Weights of a small CTC audio transcriber.
Model: 5.18M parameters, arch conformer, norm layernorm, layers 6, width 160.
Training: soap at rate 0.0011, batches of 64.
Data: trained on Morse code for random letters and digits, with fading, noise and interfering tones, 26041 training examples, 3.9 epochs.
Rows from block 3, named by matrix and row number. Rows with one number belong to one neuron. Each number is 128 + 24 x the weight over its row's rms, rounded and kept within 0 to 255. All counts start at 0. Numbers have three digits each. After the name is the row's rms in percent of the matrix's.
# fc1: first MLP up (model.blocks.3.ff1.fc1.weight, 960x160), inputs 80-159
# fc2: first MLP down (model.blocks.3.ff1.fc2.weight, 160x960, transposed), outputs 80-159
fc1.131 112:107118119144146132117184129137135147129112159117099130162080158149151091126106109140130133109098124131152114108090097118140084127099170166096116102135094070140134135139094164087104126160096116118106091172118115165121094124155125140119111129
fc2.131 125:127141151127147118107125113136120144108156107121114098133122109089124149137152136083111130161132118184126152115163155161138176124163141132120112077129148146116139118143099121135141137175136178117147141144099179094105165159096083097130160121
fc1.132 091:167144138129155183120164154134141105152129138149137099113108112123149141094135124125121107166124115110095085088126115117121130167123132121127146180135161142149150139130100159136132107185117097150099124138136088156154077111143114170108169156
fc2.132 097:146129107124138098089103089126092136143118089133139151074167137128130116150114099105121176089113096155138127134175101093152125138121145162136118106161094116120136136147144129163109145102135124085173154116099132129138163115056164131094170111
fc1.133 091:153123158111136117162119132130109139145138103159082132117123138116111135112089168122150144080152141153165095117143165145138119159136151152105102148157093144144117113157114151148153168097133180173096161114157123149172160129117147138112110157
fc2.133 082:128145114123143115122110122142156113131127133151170111122138115084174134144163136130171161150130108128090169146108100103089122092131138107097150126094130113149122162102159079107161136137139122112179128146108137100098112136143127147158139142
fc1.134 115:173129101084125127163137103185103142159114111118123099144168132109129118115147169155146108115113123113140124112149118153114107147147138164142108114132078160191126124172152125154153120124099128129136112099137165128150153106123149156109106155
fc2.134 104:074171139145146118131126124094156076120129153135114134131074092124142133168151117101091113087124138131166113153086151118112118117113132108116099155145151111105100135083145132090126166163128064121102153126145111134100121120149100098138155114
fc1.135 097:139135098106116139137118143123151134111162155191126138114162138117145110134135095120108131121106101138123111125132136106145128093132080088106120150171144128114160083123121122114118140190102166157124101111124098166119094120112112143115174087
fc2.135 101:139095149156125121137124139121124140083108085142127144100125128126112135143129085094163154189132110118125142129120106170129164116113175111079152114124155129105129152143126129124115094118149181102110101153144152115130118136119101133115115175
fc1.136 091:087144106173116119165117079131144123140102132119152162111112128120117145127110112136100120135103153096116124123092141140101125129156127092131109147145133139129155159177116161162128095115110098147147158151098107164109105121136147140171144100
fc2.136 096:136137135162135094122150128117134118152162133148156101143121147132151082119166155136142129117102139139102184141130151148143135067130109136085108109152103087131103091103107116095115154116137133090139104134164091125140096166145117136100116113
fc1.137 097:117171148140163144150129161081072152129131079114117139107151085148119140160132140110166110146106126120137127131113080107122152120162152151110108100151130128098098094140128082149092113111116100129137098121132144079110105102091165104109097165
fc2.137 096:120129146102101130128088109139134116164130133129097115141115130136132116115116117150086099099173131138136116101149157144116125139092168129117159133105124109171162160140142160104182147112115162156166145114096098169135139152152130136069129104
fc1.138 118:120161109166124098125109131140138104126152095102122144121110111114142103139103101127139100086142111147104109103138159126128091133146139131122152097152164118164101169140108151105141152160186095130177150137160153139108097138146091148110151122
fc2.138 119:134100123126126182145111097072145144143132099190125112101145105134120159135141134114101125113180135145151120158127094105149145146124119133116094121116120139079151108112169143173123127042095161142141139103124139135102123126119156139136067132
fc1.139 097:114143092174142102162121134139121144132145090079128101162157067145127141142148130133118132104122105141189101098106107101135110134123156091142092110096113157168095144098177140128132158137135129114117122169133144091096137127116151147152138112
fc2.139 103:117163128090123120140097093149167115125131144104129116166106126109112152141139177116136144140151159126099099125098153117138124122152105121154176160157124138132114124120106091153113128087140126122089188116167106146128136135128120129164104144
fc1.140 103:124121145093131164116119137133137168104073145135143121127124117164136148136127129154106082167110130145150098148150115146153166101141114124151149084128115141099104153125145104110111145097148126151087156081128083164133113076095116124138089114
fc2.140 104:110156071136166112174123176145113080151145135137127141113096139128140106097105159131162133123106093139113124100112142105137080118125117110136118130144125115172155130123139105171111173167126122127162086167130146095109128147157122150156125114
fc1.141 114:126145134124134126153129126128148149151113106124094128122091120145133115132161123153103080121101151111111137159122165083070109144161085178102159134124122106159122150128138106112149122086122090152127087103182136096088132144152130107115122119
fc2.141 107:085157141143153134076132161150139139141135121172153148115137124124134135088152138122137122107205138142148128099121119153165132077129135143151090152125107107109113136155139141162136133101162104099127119125099089165186126124160127128130065143
fc1.142 105:112094134109148146167062145148120135114124160133118120125132134153154112145135154139120128129098118136116126142087151115142110123068114160105141149144101130158113098162192132137111144096139106089135112129118109126163111117126131130164123095
fc2.142 103:122151117128117111130184119122184154140104132127131189141094137114102126144136135108164111130129138108149142121179102115145133154163141080165141118138139159128122140114029078115143106154120153145118130143124132127121130112151147152157122129
fc1.143 092:141096093141119133127131096118162116123119186156140111160150129125127113100113146103186086123154104149129114097103121130149113092141142155128130086149133137134116163146123115115149101132156126124174147140161164081139121118086122139155144167
fc2.143 085:117124116077117149119112165134108161155141089125125104102143112112118165106128074138080139111085120106146102170162100130119104145109098141119114123107152146139124121150115151144130145058116128150127092096098145178111088103155130123118109129
fc1.144 118:160096088122112156106108126155100171107171127112138151132153150086077155176149136111105169159094139087128148141107155171149146161122123133133131106090162152103140122084100073152145141118139114171123133169122167152131145128145112111136139095
fc2.144 121:128133130135135130152115097118129111149111141110108154155117129119151134127152143143107143163147105124125154104153124124139121164140155103147093125093130164186120078202154153119109124124118159101120155133123114099125115153096130132147142126
fc1.145 100:099139114140111149175129115136152161170046107134126074087164146114104136119160142153171117093124103120142125160157106141093132124138100139124117126108144098121150141160107168140150119098098088103163109142137126145152118143090130129145143097
fc2.145 119:138131152131156139080096130106122126105117091139100142128104137151115128133153170081146070136130099139116100133092119122157103138125123175119163175151118107085121091090137102125101128101116138091129124143142115150114110128132151134149120129
fc1.146 105:128171130114134146179171150127136116095113161128172162103146141132061138154137154124112147107148123141120137154123169104156143147116128126165133130131118130082089115155127122117165105108110127102092100138112122097131103156123154163146122126
fc2.146 103:160137144115130137152102153135115129122175146121100053121141114100152130080137145113152084164129143123159113135116087178116153118126163090139181140117112162140146121113125140135153133157139127140152136095151151143127151092108133110153153109
fc1.147 098:112119169126138136112107146152109121174151100125112156140125155126153126163106097148079137113132091143116119119131165089117130144128143129124165110112101123128111115154132160099122113114083125119085156097112156108087125150102131128139079159
fc2.147 092:176124092113139119116077161127130173092122165122129099133133082151123138110117151077123096114120152095113090116161135108115125088149137115117108133137126152140096094113103117124136128126109138136135099165117103101183073118159141110110141130
fc1.148 088:109092160105111105089131155106141183128085183146124181106143142096117130148128088178073119106113158104135112124136117171156136167125090094126123102150131173139135118089166113117152108133147092145126118079129103127140145109165137126083110100
fc2.148 081:135157109131148138167166154149121125102111115077102135183119136167108155109114137131190183191121111128153183125134139075140121110126081157138149128104136118157129112152127097121077123114132136135162152119103159128123128133099120127186133107
fc1.149 105:093149152098135118146100152142118074085122103128128095147152146083164113139133149119121152130129113119156141102082126111120145115137169086133137141145124139122179112133121146156143142141138161098091127147084110098140137132117121133083137140
fc2.149 096:148096137177148129143141100138151149112161105121123153116115138160106134144163118122143171140139113113115140134146133198136102122129130113150088127131123116133112154123133120090113108127110070121163118132148153132073120156125120124171158094
fc1.150 085:107156107118136096088157121134101170158091165114139110115120139081084089138130105164116128132148137069137141122111101104162143139136136110137151129095112171127142149117184151134099094157179114141186158146152114100157099102150119119140170127
fc2.150 079:104148165096130104133158116121157090105137110130116123160135170129143157145101186114122161141154123145099137137128129112119098064170139162116129171134101127160123125116117125128084120088070103153070173145135164119131172105135133139118121144
fc1.151 094:146124108092124134134142123126126150131166104170094162106118120103128154156098112153146103169135144111120158122148101134131117123135101094098141085082142086114161116092111130124105147096111087096084096143150172178136103169154134133146157081
fc2.151 086:123142113142131129158124112122112149114080128112141141124097118155151143110123160161123128106136126121117114129086157123138120126132155159104108117164106141115124171151141114103164117099130115131147152128093091153102110140106125125126134151
fc1.152 101:176135160064181131147080129128121080108139153133096147113140129130131117121164126140141146148115161116150120091157149158176139140154154118113132120135110103164169109138150156137138126142123123147151147120149120177139099138096114142110153110
fc2.152 101:102137135142115125149165083116093188114161148096143130149116205184165159106137120140159111151163134110116162142128136115124143150126136157135134150121129150149098099150160158106148123146119134091117127131107158138150141144122138143119126138
fc1.153 093:067111131144111149170092164143133106156122133117160119140161146117149138142156125146154127151150139105156147126180146125137134147113135156148099098091103107106111153132105079141095136087159160097120084105170117104122132129147129125143114154
fc2.153 085:132148132136146152081135077101116137106149125136141159169103109096128099096101103162098140107104169149109123110093115181098108123145102122156158178128138116143130123107132173111135128159098092143125154105101162116124164143111097114114137093
fc1.154 098:117121164085092143119137120117107171100092146124145137130145148136098136173129120116159190133130118141140106116127071127138169093137150155089138131150134122138116175090158092139147157139166115140125130114133132135119114144078141072145169133
fc2.154 101:116138099164157113123137154143141125146146138143113167081105123096125077149100114154173113113122123150141170123151131156126108159148136122164078134084122164117136163146106142149150142127054135128091104127164124140145127110143125192112110102
fc1.155 092:157153114128112129087135090153176141084144142159133084172143124121061146117119101145120116126175165079154139146122135138059120119100129107140158140078152140087117128121148080108084111094148155156125123130168099106157129159103084124131120118
fc2.155 090:109096154128131161176145159138096133171136143107138156116129147140138111131168146102123159116168137178119104119127126116170145129118137152126068140110088172167141120120147167147115134147135088101126138123116153118072112131165110121108153106
fc1.156 094:149110124133101120152127153153074140167124104117124162126159131133095130114116157141124118088085114088134123117122089110131113136116089129107114128148115076154110153109131115116107133191104170162160136114110145130130111156094139182104128127
fc2.156 103:129142140094175113150140106111189130134112119090135128117135100133164127153169134146105124097118122133109120088121115111096129119144108151122128146128146143119131134104151115136108125107151163155139089137092100126141168123111118054090122132
fc1.157 111:128169134109122077107119141162108159106082078130155166156135097121123104125091110135102109130094125123108115149127150166128143125131099140154139139144106131160153106129138102108156153106168152148177133117098085136106116130117128164140090125
fc2.157 105:154158126151132128142143129100139152116151158133116146117133096129127104108161138139096143123131158106132111082139129112149106109120111162143098091115106122133143120129127130130114140144132105114105083110147070100094152119135137108123141124
fc1.158 090:070108111135159138091141123149116082103159140148107140118149122146145107089130123126155129158109085139142136110103136136141100099066058113103097103088124114125164083119126093136105133110145138132137161142103128153095116114156156164126123125
fc2.158 087:158125123140116115141126118140117140128130073140148114146116130132145104136135077098164114098143194121142120136150126105125133166164158142137111150113121175114096183173131173120155126102108116117105118133135102103113146110099091101140111142
fc1.159 106:150147130153098129115145141137145083123116123105144130114131146141125169095119146166155086092134119152101142096159086088179118130092085118168105140092167167140114122118152178147128115137112114118140165130115138135093126137114111141107139128
fc2.159 104:087103090127150124146108127136101129138141153160153141153137109097125077142105149093117179150108104138140122108158142107094102129159144143089168085158123128086135122155117113119105149124135133127143116110174120133179151109159131170159129090
fc1.160 097:117116137125150093150130116112113135139105123127117153138123114118120152131128112093158143137116082174141133144162095159177119131118130088119170145146142118116106132109136142134127110115101122118176092095114103095054130100072116079082121153
fc2.160 101:156132133101105126096111118143164111125107121120112116091105144139143161108092078127129139087107090139090062141100121112122131141126155152120113097136137135118157123120115110124134118154139125139098105127098147126149139081177102159125148094
fc1.161 091:156141136127105166117158148153150136121149097150111102086095149144153150124087173141165144111150117139081145137180114122131155133125118168157131089117131093134164135145132150133154145093139162124120135160137162147174128130108127141144119102
fc2.161 101:105077120130099092126147111126105157145121129142146164111151130151109098142148110183165098150127084155124147094120084106135103112110202145118141153127132167175134143078130111132137143167129148126137094137137151112122126108121151156137114126
fc1.162 099:163123160123116169138106127149112164131137139125101099141087085122174150149150118150136083076119114154145126109158105151134134150105102117136115165128131099160122100123124130126137144149153164168136163122105177115103106125114107114148093118
fc2.162 116:153114098136120142143141139100139154167125110128102141170162163119122110090099112122125149137148085098129129128170116144143129093135133125115126122129143120162122170129122057101147136095138158130139107151122207156122150089100157135112116093
fc1.163 090:157121132104124177151140121126157141122088124115137129186147163112146121134072163145128134090114086123149137184114131095108099112125103142126176072088131114123119097100160124119124121135127147119148088133133133104119095105100120107157165124
fc2.163 086:129112129145132115109133159141160108116112149153169126084129086159145118146152103120142141116138125117121107122190121162113134132142167107146129163139150141084165136140117115112133121127135109169125161132057070117134120147153171116113127112
fc1.164 101:150107110165088161144098111101102144129135123090134102134145116133169129131092136147114173132136163091124151114130124147125147121092110079158098118096102145170137127137132086089103178117126117115108142117152094181151159130158121089136112132
fc2.164 107:089107148150147131097162118113148126158140152126155132139126121112126143079154112096132121176136106109115128120083129152087118082156152123134122142096116134135134102102150180127151124131145122121163087137181168090099124100146152137106128092
fc1.165 088:151131124113132125120140093089137121119137130131121150158068111138114150133093100121122100166141156131136112154089102142107160102146184136128096143114136098121127094152128099103137144163145105100160119152106069116124130090142166133141111161
fc2.165 079:128129122144134122110130197124144123196109178112136090158164139130158129088137145145147127082089107104121150105144145158142134131103063146154107143121127118119086130143105134149147148179140130160098111089087128146121124116129139155122177085
fc1.166 094:101080101142133129086085115138107133089153152116136145145111066106122151152165135141119105086077115114127143119108154139121124117079133122148114146124126122134117129151121121127114141131140113124165106092125090149143099129116112135155115097
fc2.166 087:146122133151137150129145109109144122132126124160112123108111195151116117102090138123157167161134119151140104109131127107137130145154111094141154171136175127119128145130145120123127152109136115128091120125119195086130178163167174121152131167
fc1.167 112:139110149103145139145139124135133143125100101145152135135107144090143140109146100122141121105087119135180130095122152107110175103121121140180105095154154139133133129125116090130168128135142090145137128142157134102126173144158119102094119146
fc2.167 124:110086101122127084133080119126099097128133134122110156160126117130127114134118093122096144144116105099075166154143105144105079125124132148067144143081137115158118115174104156167087103133113155143105132126112119143112080108114115127146171121
fc1.168 096:139144165090137125124134166087151117088165115088124122116125149123127172101118120111113114158063133118137141109099112157148107155149120069097111129089131104136118106116142162105125152166154119135142103092110092151124096125132122133116165093
fc2.168 100:165150134114132176134121133135090104129107118172144121159123128143160126141110111147149131165175102111093187139146107107118120138090159139102146171128153080084126116130143069171135127101083150155106076132126140110124127130118118116170117159
fc1.169 099:171127115133082114127186112156110124160155082137130087105131132143108130161092141081125097122090137111148138152111148103092153156110090150103122128115126152107102141106114115123146156091118116154090142087141175134106154123097129151158155142
fc2.169 095:101134114122117111076085183086115152085126156139133102130129103191139111117151149142146167161125111170103109071145122109129089133135155111135128153086170092109127085148131130142138158135108183092111129157129077124125122137186131128113137124
fc1.170 092:150141133117083159086103126173142117115136124140124131150099128112115121137101113136088093144124149177150089123166108121116143143103113105109082121166077128135104163117128106139119123086148125111104151121068123103096119144144129121119125175
fc2.170 097:123131132068125122137120117099130124166121141118094171097180122142124102123136129136151149091147101117126127098124086109099098140116159114149149156114101115140119116133167128132143116169120168099125104104150131141100130127137143150104085110
fc1.171 094:102090144132119079134121137107143156171141144158118125131131111164151143116167124148104156105150129096113123100157117139117121151143122100142156134162140153136095141143153150123133145145103090148126085105073157148127070137074154122144117159
fc2.171 096:117124120122125114168137144160093131153106114121152132100119128106115098138083121103125092146158156120143161139063133175124158066100141132135080159105125145105148140127131124147137110170164126167119159092098126120152152123148124179114130109
fc1.172 128:103145140133153128167116170150105165111149110092117137107155096091149115104135112101165088129126115133145127139114169157097144103149136178146089115162133117088124159104118098146168105140117108125131085132112125134106129156131122141099091118
fc2.172 127:147170133121094130121129127116139123134143158147158151135168159133127056112160141128090143084157128145148139111170131138150152098135149110092119115177075129158136132140115124107138130162133146141096163118174159139110101120074166129132141100
fc1.173 099:145152146130089097079163143119141136112149165136109158087123135108157124134140171114145140175152147172125130157103119109130131081123116122138120081109120108121130113119122151146126140148113165096119106158086141090129087147172164110118100106
fc2.173 082:125094105147160159132070080115091120138118112134165138147163107144106097094151098144113148085137126134161148128147140141104121148092151103069145149132117125121119176138130097107160107187124130166128126118149123140156164098119100183136147117
fc1.174 106:101129139085131105112104175172164174138163155131109122144157143126157092135144111157142123108119125152127123159160136148094116122134135105081143083119128089101115074076141097079125135166126107141137141140084124114159135098110101099087107135
fc2.174 113:139156101150151163125134104123152085119123127148155138120113096117145147135128151095109145115178120121144102097136140156163111100077136143161106117159132150137154179185126151131152179095115147137104132135133119107146144147152128209123141105
fc1.175 094:104161089186115119112133134091131133151084107130126128106098104116088140149151127153121131122110110111112132161175103164097149136136097133097131112107091122082139163119123124122169122080118147150133107099124143119106149154141157132159141155
fc2.175 090:123142170134150117131124151109131123076105126133129182101148124147102129142142097069155115115121140095098116086105162129121122116143129138153116157137121106157142145141140129114097103124086099103133106137168136103143119123110114107068138075
fc1.176 091:089127084123102131122119157140111106104160186111097121113122134120159141114136117118165129161172160106068153144118170151099109114119145130104142121156139122128106124104108134083153133103155140135102114105127163116162121114134138140199112110
fc2.176 098:172117147130116123168126131135172157139106065134160130121160113157082115174140153142068082178128104136191097094148115111158130148123089129105113130134113121157131127151127122166128110155129166152131156141114143113125120150110094156101157161
fc1.177 099:154143112137109121129139135103127131147153114120123111133147156155113140118123089120111113078112117114127139123127148164109114152106150130065107060126112101112121127082155114123107122162139129105111107122132130151091094130120104161171153139
fc2.177 117:076147158104147129094101142152169123086135154135108152120135099121127093139117094147149142169130108156111135129118121116136130121120146097122132175089100162144164137177105147131167108101118114114172169137102086078132156097119178111128114058
fc1.178 103:162119134167130112104128121115076103140143132119106162180094132131109108161168141116146124115092133162090115111148149125102118121157129169139131130144119185079138132143139148133133128136087137099115124137099119094145131100130116101136087090
fc2.178 095:100124109137084136125132134130141098112113123130160100113142125184143135083114115175123095117147168117155153126140107175093115166123141111130145150073113126153120143116136116136121138152121072145123102133146139155152141123109152147121134114
fc1.179 109:090151123162118132093147114134123084151104124106173168129147117107176142119076094129123170135106117120121083116138122167106119140105111085164076148084133142101105162123118137069141122170096098150111144114134124152121139179135100160140083157
fc2.179 109:113108126150127122128162133117123117120160076129120125154125126180130141179173206123144133132115129111186151162155116103125112134136127166097102116139062087165133139149117143169095129090136122144153128114147123145137125138098130099102148144
fc1.180 120:116128103114078123119141116110172089118117125107129106152098108094109091134098138113150163119121130163161104102117101097132170111136126125121098125101126151172147153134142162095128103132126153096091131129150116137092142135158084110130104107
fc2.180 128:117114109108092129142119135124127102081148138102086142155168136171109101127167119136103144183129128120109156114121119108147115128148125089194125115123090148114138101092116118120152136136151114163119111108140128155121155121131111093148131102
fc1.181 112:123161108120099133179103170159115110155137170168134124083130139122148131082117121164104112136141115094160103152123134142162114112122131104130173110131095118169117070168122126107130091129133147121112167106114123070131125116127135096106111137
fc2.181 107:165109110090142126118134117066130140123118130083120123149137118119096159155151160094128089116100130127117129134145127076109110108141119145131128078168163088101137117143071124118098137125159100114165116154132186114126123159121108137127158150
fc1.182 097:124185158146132095138164147134163122148155088161132121121130121144131159130142150158122138145081071141155150166154169152126141135148101152164122076119094106138094156122169146163119181154119163147083108159117121128135133164142107096115121159
fc2.182 091:140067091148170143117130110150089124102155185141148105154128145121103148100126079112154169148132138101099138107087097146131111125159120114123175150093146168106162123125135131101126132114109102127146137124140108131119118143133108144135142112
fc1.183 107:157131099144145124135122116183088162110138099078116123099161116137137086128149137130110120145111106117116124169132176143117129124129094124156119078172139126172128173093144171115112138130152126136110094144099123170126128184195143181120100157
fc2.183 108:100106118131142145139087132102129111102135064122131135119123115138123121114113134112122110091145126117122127107117069117123148167119160158079136198126144097091158097142109119120130132073137149128158141130122144134135136129138104117132120086
fc1.184 110:172101137093169154120093142112100120139171173101132121103158083133130119149090148126138135099103136089131151155108134140148089162103079128125116122093126093137131142142129118126097130125071149180181153139101103115134121117133135134104132128
fc2.184 101:134110142153107134111133124138144099121073108141087170166097174151090165123142157148087141168158099163150158125146111097137119129131147128158149130137149163131118077159150128163137138157143147123100105117103123110141146154119135127175125125
fc1.185 095:137109103162158101153128191107145124128157124128149137100112138109120138105090098153152154184119123123136132160165147094102136123150141132156134132096108113139104139130156115102119150106099173139126102087120130145184080108165104144132120111
fc2.185 091:154145152102097149119178104122099109119111152113159171135160124142130143167144146099104112092140136116181114162083101101169118135119121150115080143131142163113148123114104128153145121145154094092125107139146098163117122168129145145151134126
fc1.186 116:140131124154152138113125142127140115155120137115129107086116106124129158144123128105147114130099180139122117126141117159144111166141111156134087131091106147109135150063179126136076132148097112144141095075156137147126179115132113094154095188
fc2.186 111:105138142100135088126126106118131137117149148156114152131123105103152120073135133099140113114151116161132149143140112131122119122145175098183119120123100179138152126156105131133130163095113156119122132189118112140139080143160095122139156132
fc1.187 095:116097120128180140144118139108088166158099121173131168086131128170131139161098115160155120158105148125135153110079091120100096113166117112134141117146137104106098110114143138150174105126121140138100096179115144180122103133116102133122109105
fc2.187 096:153083064098096114142129146166179103128093125128153120114100132133129091140146109085093106106079118148151115137122112161140154140143129158075084115122101153085163107134120111132098148135137128141085127132157132137152145129128156151171181185
fc1.188 121:123141086127106104080134134141119103119128114128129153117138153130108120133110141140173115138095098103094132130129153136175105149097134089128186086186102128173132145169119135130104168125175095162074133111134160107143114097120141136126122121
fc2.188 110:144125146097146145161116125105157147145151123117123110104126119123113149098131110145074069113149131110131162133116105107087154110147138170104093127124108138110123114110128109105170081111093144133155178131143127144097133115128118079137116110
fc1.189 109:129138133171117183142131112096122117120115123120091140133107160131140123123160127114120104099113101143144159098146157142091109099115110132130152114085099140129152114150155083144102107109138126142138108112114156155123123128193094093176121178
fc2.189 102:104138091103161116106125103156098144140124172126171124119094106121115133136158093137074127113110176118130147127165113118098120179107142118154078097133119117097110142154103159125128154148103148139122137144167133092144100154062157129112144160
fc1.190 105:147103123130090109103169119106132109173135121117095125094174125133128135149146114135156148092138113126154114138125106116147126113118125123149186101112136157123125132162149132152117129091090139109154129094111165113123124100110120129133119130
fc2.190 108:137181156132142144108083148173117141130142091158132138131139136132110193113099106158095156125110121149151159103110150105132100091157118115098128174116142134105134140154138129088094163138177113117117125164150108114097143142150087107103123145
fc1.191 096:166128163118126140137161075115130135144126109138127155117108132097126120102129123166119138136117088166098105167132120139166118146080119142128096164102150114144076079103124121109082122117108116143161098154122155097141134111130121114112158094
fc2.191 098:119092132079105105114128175122113096132105120147130093107108121169134115146151131096127136144162119114122119089085148110118162118098122150125131091107131136086158163147112101130172120108081131157143122125144115140176148125139110125119113122
fc1.192 128:135154146126128133112099136119132098168129144083153155154117154143161126088114087130139149169127138092164161168090190139106113118101159111146107144153149096124112143099116127115124179183101155157129154187094129141129089143098128114106091078
fc2.192 121:118088107158128131099111132091138152128139120187160124115119111118114090139120136147139111125164100130093089091145109096158164106130134109117115141131125118122125139157135118128106146083161153141150062070146135113161164122127142134121127153
fc1.193 114:110129172118149109136116156134167101131133071139163169134161181149098118133138090134108074103116107169123129137161160117148119146165151123154113095138123127112115108114123138174105088117161153080160146159128110114090161132121161139138114119
fc2.193 113:149099082125117147115124131110106111142117133127131103163095095107130126137143135155124158103114129111101129120109107154083117108147113163139119102201125142156133100155157128106109145117146113161107124065120151107156068147127153098154117077
fc1.194 098:150102129127112130127106115103139144141155142176105095117077117119142138128131165141122136103113111161139140101157109101143128129092141131125139141151121154155147150123131109122133083140133106149089139142083122132125093098104134115095112138
fc2.194 111:099146100158135118105142154174096122107109098117168128161151170137144133159101103137155157130133093123090077113118130140125159112120127125104089130120136108112061167123142176141084115122184159115122122143123111150115158102140154120101159129
fc1.195 109:116108144099145137146125099130130135162090132104156135172172151106121131103118107151134134153155120105145116152114171171142156119116164108118141135136109096132115142133127153142092158113129152162119058137129078123152133165078133093116096122
fc2.195 106:165095093156148154110151160147113059168157101170112106102108102104116148135108121146138138129164122135128087131134133158143102131150110132112126131126129088124122125138169112106111118109170123122139096108155107127131136106159137119136103132
fc1.196 091:106149115118116142097100107151124142140147110156103140159123123104107121148072114136110127123111106126126106144119121124100121103109126133070137119103086126119102142127128155102148145150105126120114134111112146133139129146128141156147129119
fc2.196 107:089143145135117138112129141134112118127103159153099134168123127140162103086123121173148167127123137110097147155179111117138141139105132119138161151133134175137112152135096112102113086129132126154093152117121142104150137107122139130174091142
fc1.197 104:137166135135134165127122117158133141102122151109118136075144127132144121100116155116124159128123129145142126135135135119113132151120143117107140132144158186102132120144107126166148088107127124153145139155124135086173151100107097108147138112
fc2.197 101:161118130126152127141161185150101095119128132109174119156165120116120147119137097120148142175133116173143141119090163151157138110119145124119132110083104112096121144143167156122084132154151140133132112109107094152133123102165093158099141109
fc1.198 105:120133106159066160132106092152167153153165160146123123123091154101120133094097154141133155143122103138126118124114142156147127166140129123147149072126182134123143122112089156140150105133115121145162111135154120159180122100123164109162122115
fc2.198 097:127148122124144104149157115088100106153125103107120152145132128136093131132157137099091120110147131139145137111066132136099111082098143078119144179110117140151117133147157155131110075136157170110155126082119109141099114125150134148104127099
fc1.199 090:144134130097116146149147117128152109148127093167107143155138149098161112090146144106108115096130146100123105062118141141122135133145095089136130143125156110108166124127111132161101104146133129154143134133173105166103141118087175086117145137
fc2.199 092:147124109130091159160108124099094114126114090133102124117086134097146129151106077154103103123128103158123150139133117111112145109085124171104106063110113086144130122177134126115149126120147077119108107105087113107121117105132096118141095120
fc1.200 102:129111118152101132170145107107115109136089093090172107152157118111111145126156150139116140162137151141136112136141127175147139106088111134157156169127151077116101167116135148156131128136089101106142103123153067116160143152134096132103147128
fc2.200 100:117124188103115137119138117145116182100167174118097144133107151153107118138100136089106090121129081138126131107108125129109115166106130124166113165136137160078132087195122104115146144160146115118109152138128155114132139140093153103139136128
fc1.201 105:113148110105122107084108130101160095142123151153123137132102152128127163140130187122121145123087101136144146157150099136115125154100141113126128133142112165082139110131129095112121132140094123096164158127097142079131145110115203103101152141
fc2.201 102:131125127150154118147166138111096129117123135097124135137108123127137111134129088113146131163081183146137126125102112103123131135142066123129136116120141148148119116122099109148108146177154152141100114145140153157109124114157102122159101067
fc1.202 109:108099110128154118089136152112110155178156145181157156109137125153160109163158177105102087125127131164079129182166129149114149148100100124152149126156135094142145134144112189139101118122107112133160124123126143173127117109115145165128157121
fc2.202 103:153103111126088163126109159136119105151122106124102112102134153100132124118104094124141138160152125129138074114088095114159133108124152139101096108120151138110085151111119113071125138166130165159103107118133161134132107131114105175109107108
fc1.203 099:118102128139154166129119115130137106116127099140116122094136097145111178123114128101081113121119126137104183116144153120155125089075124114137173140115131120112108144102189112122145143132113135151099169076143081136114139125095120139149137115
fc2.203 097:134120150148128141127104120104102150115151143138127123149093112093116059123124154132149137158147124158123084125126098146142102159194124114127106163114161168138175084144110135079141113141166157131124101160127160105112107138145133147172125119
fc1.204 106:134162143144106100169111123139135096130098114092163161156127157114151118109117096144156135094142117131141120163092173151106114106156134088124141100132150163171117103083077184122123172124166147142146102098145099142126094120119140125115078111
fc2.204 108:144120142118118128118126144080151146167156160130102088125146138127107129095129132130099081148154124103153114093130146131097135082137171154151095090137094177113130121171174135124091136133114158115158120096155158158149140105079145091149124152
fc1.205 111:133145141119105110114157155129143168129120139101149099145107121150139113115114160186158110111102118093181128105113147180128160152112117115127123161093142185104146091165157126136159143091148117115100078140151112126126132138100129160101128113
fc2.205 091:139129137168130168171118120123129122141147148096113124136142072146117137171125140111093157178193162119127058098097129135136072076113154124144141123105138109137127138142155138142135129089132120105187161045106127148116128104110113124136164155
fc1.206 094:152126125153152105134148150126137115125185121172114127087125091124153092109083127108122138175145092159121148162119147158118122175123124106160132081142167132113150110164108134095095157134117101124114121144104092112122076119138114112143112156
fc2.206 101:101124134127164118103180127143098097112070125097107130157111149171108176138172097117112105117090157102095129148139130146118141137133184135098152156127124095137150146141113157121113104143110146176135145149138112159143157114128124150128113094
fc1.207 089:073137123138106101139144114129091132146123126091103105103117165096124155150087127101162149131116147104092144131180080087071124143127109155114151133115131143105120143127142184130138134134105116121146132107104153134134148164102115109131134155
fc2.207 097:095136093160104129121084109146156149128131126174145103105125141081085118111148112119156115125112103105134113122094120152139083079134151084169161129087176153134161111129118126092133163158172130113090132134122140147137126114139101143130147099
fc1.208 098:076112099166136138127106090164130125136170138077137104132115150163126159142159111149134105158176132160131126134125119111131094121098090164114114106119096077163132161170151109139140117141157099138196138134103100143105091117130134165142098093
fc2.208 100:156152162067108129157136127116107128138106137159119171121065098089127142110130135141156093121129108109145152131082113142119116165132089119144111145148128169105125112096128161122108151090105112122099138095163133135136151098177123159118158122
fc1.209 122:145098141155116090073157148082127157125137134146171126168149136154090110130138109103138091127128150143105149122105149129107139090131122163142139129095133127149094147087108114123124142115167176158137094124150145105120086084144159131159142110
fc2.209 115:099122078137162157143140138120166112159179146135147127150121147119158171106110172108142108113119102144137131104117121139160134178145148125106149135148177111106109142172127126180144130117103103120126113150097104132150110193162104145122133120
fc1.210 103:158155103169136102135127131151152151111133125126137134144171144168102152147182122129121120164136093088109124129195163100126092174163128135106133080097148100176112118138129119132148075111153084087133141132158117117116111091151100128109139130
fc2.210 104:092123154155123176109165133070142090137155113082126129138121121109148155109071162137094096128117161166160157097112100126131154104119119128139114163143132127099140084186138107109115152143151135148147124117131152110124155117124095093130125105